A small self-supervised audio encoder (BEST-RQ), trained from scratch: batches of 128.
Rows from block 4, named by matrix and row number. Rows with one number belong to one neuron. Each number is 200 + 30 x the weight over the matrix's rms, rounded and kept within 0 to 999. All counts start at 0.
# fc1: MLP up (model.blocks.4.mlp.fc1.weight, 1536x256), inputs 0-127
# fc2: MLP down (model.blocks.4.mlp.fc2.weight, 256x1536, transposed), outputs 0-127
fc1.272,179,159,232,188,184,210,239,226,242,157,206,205,216,198,196,204,144,169,196,194,213,168,217,208,231,178,211,178,225,168,205,146,245,227,188,205,191,261,192,162,186,187,249,179,165,200,167,228,217,215,226,201,193,179,193,220,136,199,239,218,119,225,225,166,184,218,211,188,211,174,146,221,171,197,199,165,223,188,216,210,136,212,232,141,175,223,195,200,226,224,148,192,228,168,161,149,191,173,177,175,185,193,179,176,143,185,186,185,193,178,192,254,188,219,174,229,232,208,190,231,240,214,243,228,159,200,249,181
fc2.272,180,206,210,262,201,149,209,190,129,213,189,220,172,195,216,226,230,149,216,258,158,230,205,215,197,220,212,170,159,219,207,265,152,181,161,207,223,226,205,194,232,186,175,192,192,214,166,194,191,243,149,176,245,179,234,183,231,236,205,208,227,166,216,215,170,248,177,216,223,218,207,234,152,166,167,187,184,233,190,177,227,199,223,162,152,157,147,214,167,159,169,264,214,198,165,230,234,244,257,170,211,237,225,204,185,193,159,165,232,266,201,161,200,192,237,177,201,143,179,202,224,228,232,189,186,192,245,193
fc1.273,200,191,189,229,222,215,247,216,217,142,170,210,216,143,215,201,226,222,201,308,194,177,220,213,161,191,140,187,215,140,229,182,200,188,181,192,194,208,195,202,259,206,202,159,179,205,201,179,223,236,147,208,200,192,230,248,197,186,256,228,224,178,220,248,170,191,196,155,202,224,209,188,171,168,242,214,151,206,201,218,182,195,194,174,171,183,222,139,188,173,146,217,198,151,209,219,212,226,172,204,130,161,236,127,138,173,243,210,225,209,214,214,191,222,156,203,188,168,198,177,212,153,204,162,206,168,271,176
fc2.273,213,96,236,229,209,243,184,121,181,123,207,209,255,213,206,210,172,163,194,191,154,202,258,178,182,187,194,207,179,249,201,187,221,160,161,243,236,198,211,190,214,187,216,220,193,185,182,150,246,176,171,181,225,184,233,216,188,160,192,169,150,200,205,202,177,255,137,266,263,208,167,176,197,237,148,191,211,201,209,221,157,121,199,207,186,158,213,180,229,277,150,264,204,181,225,179,167,171,173,152,231,203,205,231,221,240,230,225,211,145,230,138,178,195,212,195,190,222,191,236,227,199,206,198,185,227,157,230
fc1.274,158,213,205,205,225,220,212,136,207,186,239,164,278,186,135,226,176,254,115,209,186,226,216,190,187,170,174,257,232,242,138,215,179,161,248,220,158,118,152,237,165,188,130,232,236,201,170,213,179,232,215,203,226,190,210,160,164,253,249,237,190,184,145,195,178,149,175,230,218,128,170,183,202,274,205,158,192,205,199,175,251,197,191,224,224,155,151,161,169,223,218,234,213,133,149,225,183,253,248,186,226,255,193,188,215,215,157,174,162,252,198,174,184,218,119,223,258,202,226,206,242,141,175,202,178,180,219,181
fc2.274,224,203,196,201,212,204,166,199,188,212,215,167,198,220,172,211,209,256,204,217,206,188,172,247,171,246,149,250,218,213,191,159,167,211,251,195,181,164,191,114,231,203,205,193,179,189,184,131,213,202,168,261,146,235,213,216,241,195,176,184,187,145,238,134,254,223,210,194,227,204,201,264,217,175,192,147,188,268,176,219,270,145,219,207,166,196,261,239,149,189,179,213,172,217,167,211,202,211,257,213,222,213,183,183,211,219,146,193,245,191,199,186,255,137,217,114,171,249,201,207,188,172,283,204,201,149,155,165
fc1.275,147,272,200,177,194,215,200,193,217,168,185,224,162,144,193,236,155,152,185,178,222,98,179,220,197,214,134,146,188,171,210,189,226,214,145,178,237,246,115,182,224,229,236,222,201,170,201,173,216,178,254,220,196,203,141,207,186,158,225,186,161,252,243,231,173,226,164,192,215,195,152,207,156,196,225,164,246,178,216,191,157,194,232,192,157,209,262,165,245,181,131,182,183,227,192,128,243,212,182,203,164,202,178,218,185,198,175,166,197,201,179,180,196,237,177,202,170,196,191,208,261,208,236,230,201,183,210,190
fc2.275,236,195,209,244,188,189,223,196,156,188,168,203,156,229,290,201,202,207,204,159,148,194,189,202,228,227,209,173,199,168,194,202,187,174,178,135,216,269,215,184,204,126,199,191,238,170,193,222,207,239,174,160,239,141,175,167,238,177,197,212,209,202,250,234,232,215,208,209,237,140,251,204,167,196,185,202,201,227,243,178,194,169,206,189,214,270,196,173,152,195,189,217,195,234,158,232,189,198,200,234,131,215,165,208,237,136,229,206,233,239,193,195,166,181,200,157,249,178,165,181,257,189,221,194,221,228,264,214
fc1.276,228,225,162,186,216,182,230,175,224,167,182,166,175,204,202,158,269,227,219,231,238,208,161,186,177,223,172,200,207,226,224,172,180,210,168,178,202,191,189,232,206,203,236,202,164,176,171,231,180,193,221,244,205,220,199,222,230,213,170,197,272,202,201,178,217,200,246,186,165,171,209,237,232,159,157,177,168,208,226,162,178,260,179,193,164,220,185,252,208,222,183,144,225,269,124,239,131,203,210,273,204,178,208,212,192,249,170,173,157,202,211,185,209,195,154,155,273,240,211,199,223,221,190,221,202,229,162,208
fc2.276,121,209,242,204,282,222,126,197,193,214,276,235,212,180,174,187,207,253,196,173,211,222,171,223,175,127,204,200,203,219,212,214,157,253,190,196,175,213,214,154,185,237,191,249,206,207,166,241,205,193,179,184,161,268,193,191,174,215,193,197,220,202,178,192,194,222,174,183,233,208,175,238,211,168,220,198,190,154,206,187,181,194,206,194,207,215,154,150,141,186,217,173,227,186,239,182,177,189,215,252,163,223,213,222,239,194,199,226,228,161,188,200,185,186,200,210,145,233,224,179,230,206,175,136,243,247,169,200
fc1.277,151,150,190,184,217,232,200,167,215,261,133,175,220,211,199,228,191,266,160,206,170,133,210,181,163,203,184,203,178,257,206,204,268,160,228,194,190,182,209,200,180,208,161,194,213,237,226,236,227,235,237,168,189,261,246,137,221,183,218,197,182,256,241,183,235,176,219,162,213,219,199,194,172,212,178,249,181,211,258,221,189,204,145,160,251,172,261,216,196,163,229,224,202,226,212,205,182,220,144,151,150,186,198,148,218,206,152,172,186,244,242,200,225,190,175,261,174,211,197,193,213,196,172,200,183,215,220,174
fc2.277,197,156,177,226,230,177,200,247,240,202,243,233,270,221,231,198,170,189,228,238,186,239,234,188,235,230,223,218,228,202,203,180,204,170,279,188,146,193,174,168,263,216,177,203,190,166,247,258,234,257,211,182,136,169,209,257,199,239,185,202,141,167,159,166,240,210,240,245,251,183,206,232,170,222,141,169,164,158,196,243,230,209,201,216,170,236,203,231,193,257,218,192,183,217,215,156,211,193,227,151,252,164,175,219,230,165,202,209,165,265,191,226,205,241,226,174,213,184,184,196,189,149,217,221,214,236,196,189
fc1.278,182,203,195,135,222,218,143,207,211,193,191,224,245,245,222,212,211,167,187,187,201,149,116,145,250,187,217,167,253,234,157,254,227,243,205,240,187,200,206,253,175,189,258,201,240,203,259,199,239,211,206,198,191,207,168,201,192,220,210,182,164,177,165,244,221,186,197,254,169,195,248,247,178,205,202,180,178,132,227,157,182,121,183,240,141,178,208,198,220,217,177,175,200,188,194,169,230,204,196,191,177,222,244,193,211,247,226,181,150,128,229,196,213,180,176,213,227,214,267,158,248,194,230,163,133,212,192,213
fc2.278,189,195,212,239,214,163,209,164,218,171,214,199,170,217,249,173,166,181,216,221,218,170,241,212,268,92,224,171,117,170,167,196,199,164,230,182,186,227,211,219,191,219,221,211,219,174,229,164,157,209,154,190,187,239,218,177,195,205,271,190,230,204,193,205,212,182,216,179,193,215,157,195,162,200,162,193,184,168,212,222,221,143,190,215,190,170,161,193,198,222,229,259,171,200,197,141,241,157,209,149,209,201,224,266,221,243,210,185,236,167,236,154,200,218,256,206,146,185,228,200,227,232,195,158,235,208,209,211
fc1.279,256,195,227,211,288,215,214,194,216,97,194,218,277,231,220,193,198,201,292,241,219,218,275,205,155,151,265,233,201,228,169,164,248,187,177,204,195,203,197,167,228,215,196,181,225,219,126,259,250,202,264,239,187,207,210,220,233,236,218,184,212,175,146,200,124,214,181,144,211,203,268,230,229,176,195,222,243,208,216,175,210,279,128,208,218,213,148,231,191,232,122,212,234,209,193,201,146,249,155,203,184,236,183,233,252,225,160,210,197,171,178,280,217,201,161,185,188,207,262,149,196,188,163,184,157,197,177,192
fc2.279,234,185,202,184,273,240,182,257,181,149,216,192,222,168,229,154,212,218,263,256,215,199,184,269,121,204,179,200,217,256,212,244,248,215,197,228,152,195,191,191,168,194,209,199,213,193,148,263,238,217,204,235,129,247,196,175,200,203,164,149,200,201,253,155,153,223,192,160,249,172,274,212,254,220,195,161,191,213,177,194,219,291,219,191,176,234,164,246,171,191,155,180,177,206,163,175,194,186,230,183,212,283,188,244,192,233,199,207,182,223,171,237,203,152,151,240,208,167,274,183,205,248,213,194,214,217,183,200
fc1.280,184,195,172,218,217,194,215,182,249,214,228,175,176,150,159,203,199,221,203,180,153,177,215,196,162,181,226,254,189,180,222,184,253,216,148,187,188,197,191,239,189,200,202,171,236,204,191,238,189,204,294,240,202,174,188,217,195,182,203,188,202,201,185,187,213,204,190,185,249,198,197,154,213,176,193,199,195,219,218,200,157,194,219,202,250,213,184,227,168,212,206,183,198,199,208,204,211,192,223,199,154,177,243,180,182,205,165,180,190,171,232,193,197,195,204,213,202,200,201,187,167,196,219,156,201,202,176,203
fc2.280,231,228,211,233,246,180,199,214,222,206,209,157,200,205,223,236,213,170,168,237,174,175,164,207,213,258,223,200,194,208,218,183,166,190,209,209,210,228,170,198,214,206,228,195,147,202,172,169,228,170,160,208,228,215,256,186,217,182,176,206,219,191,210,178,193,151,217,210,205,208,221,229,189,216,189,208,212,215,179,191,222,203,184,193,185,214,167,219,154,171,192,180,146,194,210,228,225,203,215,197,219,197,150,171,167,170,220,216,207,232,192,211,181,182,166,199,198,192,207,209,220,202,194,239,197,180,183,225
fc1.281,174,199,198,253,218,185,225,224,215,185,229,209,187,209,238,238,197,218,174,190,225,198,215,202,230,154,141,237,195,117,203,173,223,184,146,204,199,104,184,181,164,188,293,149,166,192,217,172,273,155,244,255,219,190,164,228,189,184,212,191,218,267,247,251,186,246,147,180,202,198,215,196,227,215,193,156,242,194,225,213,154,192,283,209,203,208,165,176,194,142,214,158,208,156,226,175,175,184,188,157,145,178,180,120,240,175,168,211,182,211,243,198,207,193,182,199,136,205,242,199,208,261,248,177,166,160,217,167
fc2.281,181,194,170,250,273,203,248,193,191,208,165,279,127,210,245,258,188,243,194,256,212,178,239,234,128,220,209,212,217,228,235,208,181,144,145,180,193,184,239,163,246,246,205,195,205,213,172,229,178,167,185,169,161,160,129,241,192,266,141,214,148,209,223,167,183,183,150,201,156,193,201,175,197,181,237,172,195,165,238,187,190,216,253,197,154,238,196,186,162,171,225,195,181,129,139,219,171,205,206,220,164,172,266,215,163,196,198,240,241,241,203,182,194,189,192,208,151,192,156,190,196,218,186,175,186,197,231,232
fc1.282,202,254,172,158,216,242,206,205,131,204,217,207,216,181,157,187,241,187,181,183,199,162,185,195,249,161,254,199,201,169,204,251,202,140,215,193,213,181,157,220,178,227,190,212,212,254,175,190,202,102,241,215,239,194,152,190,142,241,200,233,192,196,198,198,187,197,228,106,213,194,148,296,190,176,201,181,231,216,131,162,231,278,207,213,226,215,228,196,224,223,205,204,222,256,223,202,222,161,162,172,170,179,182,191,275,147,222,223,238,212,218,183,230,195,122,211,205,158,235,199,196,227,222,196,266,197,180,203
fc2.282,197,228,178,214,170,171,175,178,222,223,198,191,189,224,184,204,196,188,195,193,152,179,208,147,214,219,177,178,208,174,218,243,187,169,249,166,220,180,229,214,187,200,239,214,198,214,234,180,203,210,236,231,103,223,177,181,240,172,200,211,223,188,217,185,176,215,200,190,280,214,184,210,217,223,186,239,213,225,240,166,195,224,251,196,233,233,211,199,188,193,257,204,211,172,182,171,160,174,225,227,214,179,179,175,159,155,201,145,221,201,215,187,209,202,227,199,248,206,200,200,233,155,224,243,233,235,246,175
fc1.283,190,195,189,155,168,207,265,199,211,171,260,128,223,192,193,243,192,223,182,187,205,182,239,237,173,224,208,196,237,172,236,148,212,209,237,219,259,208,181,241,217,229,267,195,236,220,210,184,239,175,150,268,208,244,191,270,176,202,245,199,207,157,191,197,172,171,148,162,229,137,182,197,211,211,247,194,222,216,195,205,193,197,233,194,160,249,164,165,197,183,173,172,197,173,134,156,180,243,204,175,201,193,158,190,213,201,218,160,205,210,257,214,161,202,163,179,213,220,186,141,228,122,223,195,170,204,237,149
fc2.283,188,181,272,209,231,178,206,186,181,236,176,240,216,246,194,237,141,201,158,272,227,220,188,188,237,222,162,206,188,176,202,192,175,170,190,197,191,242,229,221,221,212,179,177,130,237,172,226,181,186,225,202,161,208,152,140,206,207,187,205,244,170,192,203,185,227,174,151,255,207,236,147,233,168,181,205,241,231,192,202,221,209,192,204,124,255,143,211,231,162,200,174,178,176,193,207,200,228,245,173,220,222,183,168,129,187,168,222,243,186,128,209,249,192,170,157,235,190,131,182,193,184,195,223,183,201,193,253
fc1.284,221,219,154,189,249,155,185,206,223,190,213,203,198,223,192,135,187,183,192,234,234,152,229,193,200,223,194,199,205,178,230,197,208,244,163,184,179,214,192,227,184,195,167,191,213,194,168,227,225,206,207,182,219,226,174,193,199,183,213,276,187,178,181,201,211,237,164,171,220,167,203,187,193,218,222,178,164,220,190,181,162,171,177,178,182,191,201,251,229,163,160,173,195,179,191,251,180,207,211,185,191,157,215,203,239,172,211,200,264,197,205,218,213,193,209,228,193,189,184,183,191,174,221,205,249,276,164,202
fc2.284,190,169,277,240,264,197,141,197,209,184,206,168,198,203,202,191,185,202,179,195,223,211,216,182,168,166,179,191,211,195,190,227,199,218,203,256,196,179,209,204,162,191,195,178,161,207,184,177,232,176,176,185,181,161,184,213,173,212,197,211,115,140,184,171,195,254,149,214,241,179,181,234,181,183,192,207,190,232,220,191,213,214,202,166,171,193,220,197,209,200,184,222,155,205,272,194,174,172,227,189,146,211,206,209,194,198,159,205,181,232,212,198,187,216,147,182,187,195,194,196,200,223,223,185,204,227,190,192